python train.py --train_examples=97500 --image_size=40 --crop_scale_min=1 --translate=0.06 --norm="groupnorm" --hidden_act="prelu" --weight_standardization=false --mixing="cutmix" --learning_rate=0.01 --orthogonalizer="newton_schulz_5" --epochs=3.6 --adamw_weight_decay_other_params=0.05
Rows from block 10, named by matrix and row number. Rows with one number belong to one channel. Each number is 128 + 24 x the weight over its row's rms, rounded and kept within 0 to 255. All counts start at 0. Numbers have three digits each. After the name is the row's rms in percent of the matrix's.
# sq0: squeeze pointwise conv (model.blocks.10.sq.0.weight, 60x240x1x1), inputs 0-119
# e10: expand pointwise conv (model.blocks.10.e1.0.weight, 120x60x1x1, transposed), outputs 0-119
# e30: expand 3x3 conv (model.blocks.10.e3.0.weight, 120x60x3x3, transposed), outputs 0-13, a 3x3 kernel for each
sq0.32 124:136124151124147148122131146149137121117137121150124127131132105125120150140130150146157130130132133119110125147148131135158123112127150139142138129136149140135116149119120141138113162123108130097122118117094134126123134109139128150113155143124127142145148123131130145116121131130111131153137135118128144143132123132135128105124114116109138125124104114104101130
e10.32 126:084139123120154129144112142141185104096136120115129179181136141131125125150127095106131132113142103133113058104140122133137128119080108089158122091123124109163107112111103112141128097089122114107148115121139111128108094119125146108134137072137117102140076134143076101109112150122112135110128152181114118140116153097093159119119130108106113164118118134177139184
e30.32 117:169136164139098105096071137115117133178102105170130161100108135138162138136186166093142128200120116143118114088184135193113165122130119134107124140128185124132195148137080114144147092136179073141110133112119107147144164145140098115101144123103111119093163175122132166195143128115132102134140120112111135146109122108121174120129135179107179131148150136125105120134130103128127112
sq0.33 098:123102088163103141145159104132125147123139102126152139157133124146107146157137162152130153071127117115154109159124139135125133090142141141102130129095174147155140142188131120134153108114113135141136108113172103136088104129138136118140138135146150138123124141111134123138156138137125149176146133133118120130108121116117121125089133118091134139137167111103115151
e10.33 106:157116131129145122117129137087152125157165141101157115119147086127091108102158106137099153131160137108093120138088113157097121126178097119075154149167128131132124132098091107128133145061160118117129123123126179145144147089144141151137111097150139172145138142199099141126120114126148119135148157125138148118184114121148163136144131132158101096110105137117113155
e30.33 096:108101155120144118112138140138105068152121128118137111134136114114163166097153144098159100165135115130113138161068107160108128102158114143147116142097145084177131162087090164124123080142108122101170124134121121103135161149140152119096075158118132126102165136152181147133145145134141135168118120124182156113169111121113126135121146129116150129153156138111125120148074129116139125
sq0.34 098:122138134127120143111158144126112130139123098117144091129150119115118128092127122114119104114141127128122154104127091143128121140127132129122127164123122149096146156111161142086133175137110152148164114129173137164137145177159131113147102152126129101143132153144110138145131121140127149137122139158129127154160134146135125127112117163143105137124173099142144147
e10.34 096:168123144132127116086141096125112119137143147145099165155122106117141141146144150106135123082116112089138193137120090136117114166122106141135189117127113137133100134087165119117127113124080118127120150156176155168123149149137109080094100119142133136121145117118166103119132105157119119139109112161114102096137128174080148187143138129159088120109148116170122136
e30.34 099:101136151166111101118142119135096085108116093145127079104112124143144145127132170152129096145118124132111097118125112116135176169101107066128086154096127112161113121099122125108067103174130080121133116140126110157130124102166105124128123153133121129157134134152141082137117109117117133149141140116150132099132135140116101153118109126114156122129078092108089150122124109104121161
sq0.35 101:151120150139138129083082136094111108135165140137111146132140134170156101122161199091132168157129111096129126136148159122113122131132116117160122128125174142132139136146151128103102101141140091150115169144088121125093126102134158117143146196094135125140164136131135102132126166142116110132103116118122130176119126134120114129094109167131105115125145084111098129
e10.35 100:102118140134130085149120134110096141127105110149157095112120112116127108163065135103104122130179090139153116161099128137181193134131090132139096064103137116124172113154123152148102114117110095107123148121150130152084121079128160152094110133117165149125104099130101122162139137128152124103170114112145127167153135114095124133110114102104114125136110144109142144
e30.35 088:071125137171160158100096122182112138166126145141093104138127149118095104108122124142077135097133162098104144144135134148157183104138136122122121115113122117080047126150108123099115136153161116112116106091134107109153128166148114086129126141160133116119157156126155119146135113120113161170155149125153091129152108118139147111131133148144145109137096151141128134128100130097153121
sq0.36 092:142145112141116106129139169125159180125161095172119138084121143104141065098138123103115102133109120125179122135091127126112143100155123139118128145160143135112123110110153153176152138150117170144120118114122128146127123136117128104144140126125145136096112105151137117114146182115150134164148154096087133132134122098152137163104120126120129147111209085106144114
e10.36 102:119106120170131144140080142094107129104112098102116171141148146068141126125137156133117106145124115118125110118127140140122154214123161147092132121120087154108094113159157141142118118098143169094120112112161125136109158089130124120095118111127124115161107145137082118149108114135123097127154106091137125139114135141106162148143185098113127086101109157103176125
e30.36 108:104087154183130145059150159084109138124148135158119106120119119120144149150133104136108149164138138086142098105078154111124116125131112095143107118147111116173126113160111149149128075099097109129127145146145158125156088102125096138159139124101134109088144126172106114143107124135097141169146170100123124111143154115122160158099113125151122097098090116171155164133141097101110093
sq0.37 110:160114112125142132122113134143147142113131129146110137142119183120156118160163164125153139125125144127122130118123130121128145137121102141168126133147130154124142129120125137140127095134118157118131128118137098131127146143141100120110149123138105167130120120123139127140126164137144103106129138142119130141147135150129146130101147165124136139157116107166146127
e10.37 102:121133098112138128157144087100135107175137169145084134143093140156133100115146121138093149199107126119118104123111138136099125133127142163091096137104074119150117085182143086115106107113116116148139110116124129092113126106146114126133143120142195114119129105129124151148119150153084175139106105115156140131135124130091102136125116177107101129135077150158112135
e30.37 102:154107105133166159140126111093131150155095147127163096137104124122172144128114142161088139117111137091122151113134112124138163100152114097170140090129178130133159134143100139139093108112126117106092080143120102168171148076162150166127118122108107151109131146138149122116138133138112151147106147117128146141140147166135136142144091114160156126174091123107152169097147092130110107
sq0.38 098:140184121130126161107147138141155142145131131117094144116133104125118091095116120098146122156091128117132123123129115136106103125111105106150128121122138134115131173112163116083162152119107094167111123111123147121131124121159172118102144132127144104126129116108146135114159112152122159147132149132114121138141096135078065146127113127103116123119178129139151110
e10.38 103:114162129155112075112163155088108147109095115128117104099122113097096098150152131128128124100123131138125118116174167143130120119122126182107124143194159108128161150137134140147066141110196166152126111112090102121161125132153118153114104117117172134133137116141168112135170130106127129141138159105128134124128149092127147113149166116093092095138123103123157121
e30.38 099:122162105116152090162163121126101142138131114114112150190126123112122145132069100125103150069116124138151137140104139118125148111143115124097152120118138127154073151150101100102105088105139151140152070122162107074114131125173087092145158123156142133100112161141127107097123107126147114150137136124142138145134155163144142121125132099135103121145137142128105130135106167123145145
sq0.39 105:154140133122140134124111136142143121111152081120108128131140143123107123129114115117123101151139129128138135127115111139122116123111153147165101147104144128118130134095120117135099091139144126131136142131118114124093124124129115115127135111154134136167125122150100123128124132135147122124122123116094160096120145139157149119149146144133130134128113097133139140
e10.39 101:107130113124098128097137110142147131151168107122131132112132124141179160148127140154137113115130072097152114113131111085096151162144121176130116141111104115098133170128192145125125131099109091118136155148155114094126111129108125126154114126194112148136157168131114114160119110119164131138120141139120151109178112090185104125099147153147105150110146108073124160
e30.39 109:161127134077140143133150117160125157122189119158112156143083141122120126098141106105127117166135147143125147139157129131144136161127114154115156113123152093129132179100123136119113131157114164120122105105128068145122146142121134084143094152121132143096137130112188136139165133133093109147111141101112105112128153116111126112108141109165148126188144143087127121121133131119077147
sq0.40 098:137139128126105119085153133098115150120101084081134109107095110096112115110130119111122108105129123122120121110130132136123132104108113117119118114118120156105123154144127148088132124113121123155115137115144112127136112137171194102156131116123139163106126143103129120125163131163093136174113143129115134103085103122133093116085110154121137110136139105126119147
e10.40 090:128106112066106125071124134128097142129130133119114105128087147143119129104117120102119113089099105111128110115152145091103137120138128122134112165100160154126157128151095088140165197128099106148142171169096174122154148096131148134131116119135129124158115157084156077095123138112145101092118149110116138152135142095126113131157109130095136126086176154107130123
e30.40 100:054159122097143102156125135086113150147122107141095150117102164135146110175117110154152112130149135122151124148100102100150111133147113080083131137091118113161105143120115193103097162086122127115124150129135126074110151125125090066081151104157122118139166112152101124133136095130128111117112153140141148119144131150117111193118153131155137094138125108135124125124083120095112120
sq0.41 097:155097140103131100144095137129140091163122129148105127154122122109148108116151106101151115150120176130109113118159134130122110092116113103140143096135116126088123074154122141141106139139133110131139155134152124136099127145151119129115163132096118122125103086112152136121087154112140147130094106100089132129107129135103141139169135115106120125143108118130127124
e10.41 106:117113128194093137120101144101144106146140148114060136137118095153114140115117137122094165146121145167141164111111112157152143111121107105133122105072091106159084119134129153105127152103109111131111113112114155120105111126104139122139085155089102110159114131106134176109156133123110091100107104123098179113150138171082133133121161145140118147165108128152151143
e30.41 099:122133107123111154091134099102092162113149135126124149108141126113090111115103149082159146143117126072146168132131133145138189120154121118121121113094100144110108155134123102160117139140117143177133150131132108080144129131073143096134185097158078162170098108076121142146090127121112097163119162116113114175151105140117130133092151129126128143176140135137116140107164091131140078
sq0.42 094:154136123139123121092118125152104109098093101136107128094101135107146102110116118129135122113125098117098137103087120118123121120120128140152112150139157136132129118142121092098102155150146125139127151118141125112121157141127089110157117177114097124143150111126127115144120148102161131087121132105136139151093143149088151128157128140132137126131117130128100124
e10.42 086:159124136129127096128089112140147093123133114160097100143165160116150083110130110068117105161106127103152126155143166116140136126143105128138105127118133111085099168137090149106125082124117106125115098105079159106108113109136120123095105111105188078096126112112096116151142138107133125156163100152156111127109117134103142153117151177128112143097150093126105091
e30.42 096:085134133114137108149148110106082127096163177156170166154112141165164127130110175132145117092113163108149123141119104130124116145122134108105121123126166146098095130148126127125123125167138125140160120100138113105144112109175101098113115126150135134130128129133142148099171107093087143137159113124118135156142127146123163142127127139153121086107107143120159173104096129171156164
sq0.43 104:162156120130127139124140115104115155142124128136162130161124132106149114139139131153110113089112165130139105153143127144085131157161127140145116150122142159120119125131122120143144191137153159134140102140148115124112149165119065097133131108113114139130128135105130127116117115140142109147104109125134155144123148144125140137124126096131113141105101105091110067
e10.43 111:109150127145142105154137122129148136109152128127068124110131143094125156087168139131125128122083171111133121143149164077125126148103122113146109138087107116133137119120142120100152122151133116094129150116120129096133126124174124137164153154123181107135145124113111089098094163131161107156144132156171131122097159177148193101148156122145080085139169126139146139
e30.43 075:114128153132125151153100128135103124139089141154090127140141105185161139099123153157145156105078142106166145178078154103074103135109122113133141174130107117170140130148164130095129157058102112113168121136124088120102112105106133130158150160137149129159094129142112134118161120150151113080144148108133131161110107133128112120135123083133119124139174160131152132157131146147115105
sq0.44 099:157167136091140102138131137122120148120127149139100132107107173106151110138132119125142132130145115087123130121142119103122119118131110130145131176147132120135110157096149091102146129139122110139117126117147125128146114098138123145104118136142130120149146121140117129108152138158123112156144155113131126131121142150104123084106139152119106108115134124131115136
e10.44 102:142124176131115132110134083138119141113133156191146156092090111124137118139103103150111105147116145118103120112149093136129139136121085149143104136199155129131133133135172115137131105118186125176138116118135141178134173165105118128120131131147146125160127151118124177101123134147150180134105158093118130136128137163142174125157098118126152104139159112112074114
e30.44 110:082163156106135094091124058139116186079133149120143182143099113141123150178131151142109113070099115109140135141131107173107103105123136154114129132125117121157137100120117186137115178122112130133116154126152148139183130134139134117115131114115124135102133111134124143164135144138121119145166136129109136173129128189152145145117089124151159106121142110123118100123125112146129106
sq0.45 098:147137136181115168141132163131102181131128127106136112148125136124119151122173138124161095124094124101147117121129142135116131135116091161123109098109112126145146129120141119086131116127141109127124093076106143083118132113125187115141106122147149158144139142114143117107148108139117123150148160135131169137080140126146137075147146093099098140132183102126122132
e10.45 096:107123143087129087142190133117107108118123085090128107148108101145108127142121155082114114123088166132120115188093094121100139124141152162135106175115147103111139100166097115124127081114134114142163114114106093133119105160144082133134102117117173144119145132132147094123171119081100120097099131134129132058130124143122121136102107134130149117111144116117154121
e30.45 105:156144116092136140113146125084083101130143128092140176109129121152143110152143118158138134150124135141148130137097119100111172099122092143128068094132109091160106093109141165148150123141105098130177115101082109072111130116158136116074092150126106126100173112149137135139145134104119110087143113151133082151112162159129115129142132155137112142133118148161128153139137116072133125
sq0.46 099:136133106147141136138143108137134137106134079137159133154118159130124171151156151133137099118154134157105154156142132130108116144107095134124102159096139148113113139118107104077141110121131104139117113122130108130065137126136105112117151131142111130134161117131145116108131114139111140132149139129137126139117132149118133122169101116120123141111112085107124111
e10.46 107:134106139118141079110142098098129124150139082146139122138117134073085112133098158114106089182166198148136130147077111160099133117112081087122120122130133124115157169133082091122136076100149178114146102111140131124140141098133100142116148120150117132122133157090157113125116121136128121135083103136132133099098101146152140130132106109109153095109130121107131133
e30.46 109:159152118081134124174145114138141143132154159134101109139105152149151137140083133135154078134120112138148147146099161104146122140093144128139114119116107141116130126098106118089133145145139169090143156104148130119128155112198128090084100143136139123098182135112143153106102147142135065096113142155127115125132123144107151127147132165128127134149138087098065143162117120135114139
sq0.47 102:108134152136124139109123120143153128117131103119133139175141145111133140141133141137088160096159142144153123134121150129128138128139126141135114142134122140112121138140109132145131122120146116140127141132138131112110156131132127139141140114127104119115118155141095147118164142169140123144154124156153153151101150109123110142144133132129130118149101112171142119
e10.47 096:115121148157154125130114153106095134134110133131141105168157106137120075123123123143131147125158158112121129135129142174156107111141096159133131145093126116131135079129124154114109126137149100173147117093121120120112114086092125159098170107134096134135106114172124153144161105148161073133164126135116094201165147119148134097125158115116132124144079124119121194
e30.47 091:118187122147158088158120178136112119134105130117176121088125106095110115136121149161161124174101142191116133102106134135111119095126147148120156146159131135114157170092136135127129120154161120096101096150120151104124076067164162135130127150166132104096177169129120154116119123142160120147135125110120181133163136138115115119137145146120155099139137102128143105129139081090114122
sq0.48 095:145147136150148150131154120133144113113137092152155127141121115147110133104141129147144147111130117143124108153103188145135144106123154109107131091095138116135157074153109109147111081115112127111137136119143120110097110095113121078182121138111137122133122147155125137149123133118144122157137125128125122139101141123116163135123130146150159113124164131113149114
e10.48 103:111098122112072125123139169132130128142118120095164096082132096111159103159132126145122093113188105124124177125139115178126151108151105155137103142120134126110110126131076081148112107151099133131100168135135123113085126154124109106165105099115105114121136123147134089113156116113129144116080098100104114134085120120129060136117096115113129117093119134093148131
e30.48 096:154105154153098160100132185164099111115179068129104121115150181138103172096133149095111094138135170154104086095137113096122137131107165145123141148150112102130114158121074106121125125176159179129163119145124106120150133123119129097098075149129106124088148118145182124135086144135143095109154142123136123144139097114158128139130112131143118181189099128148105105118114122133123151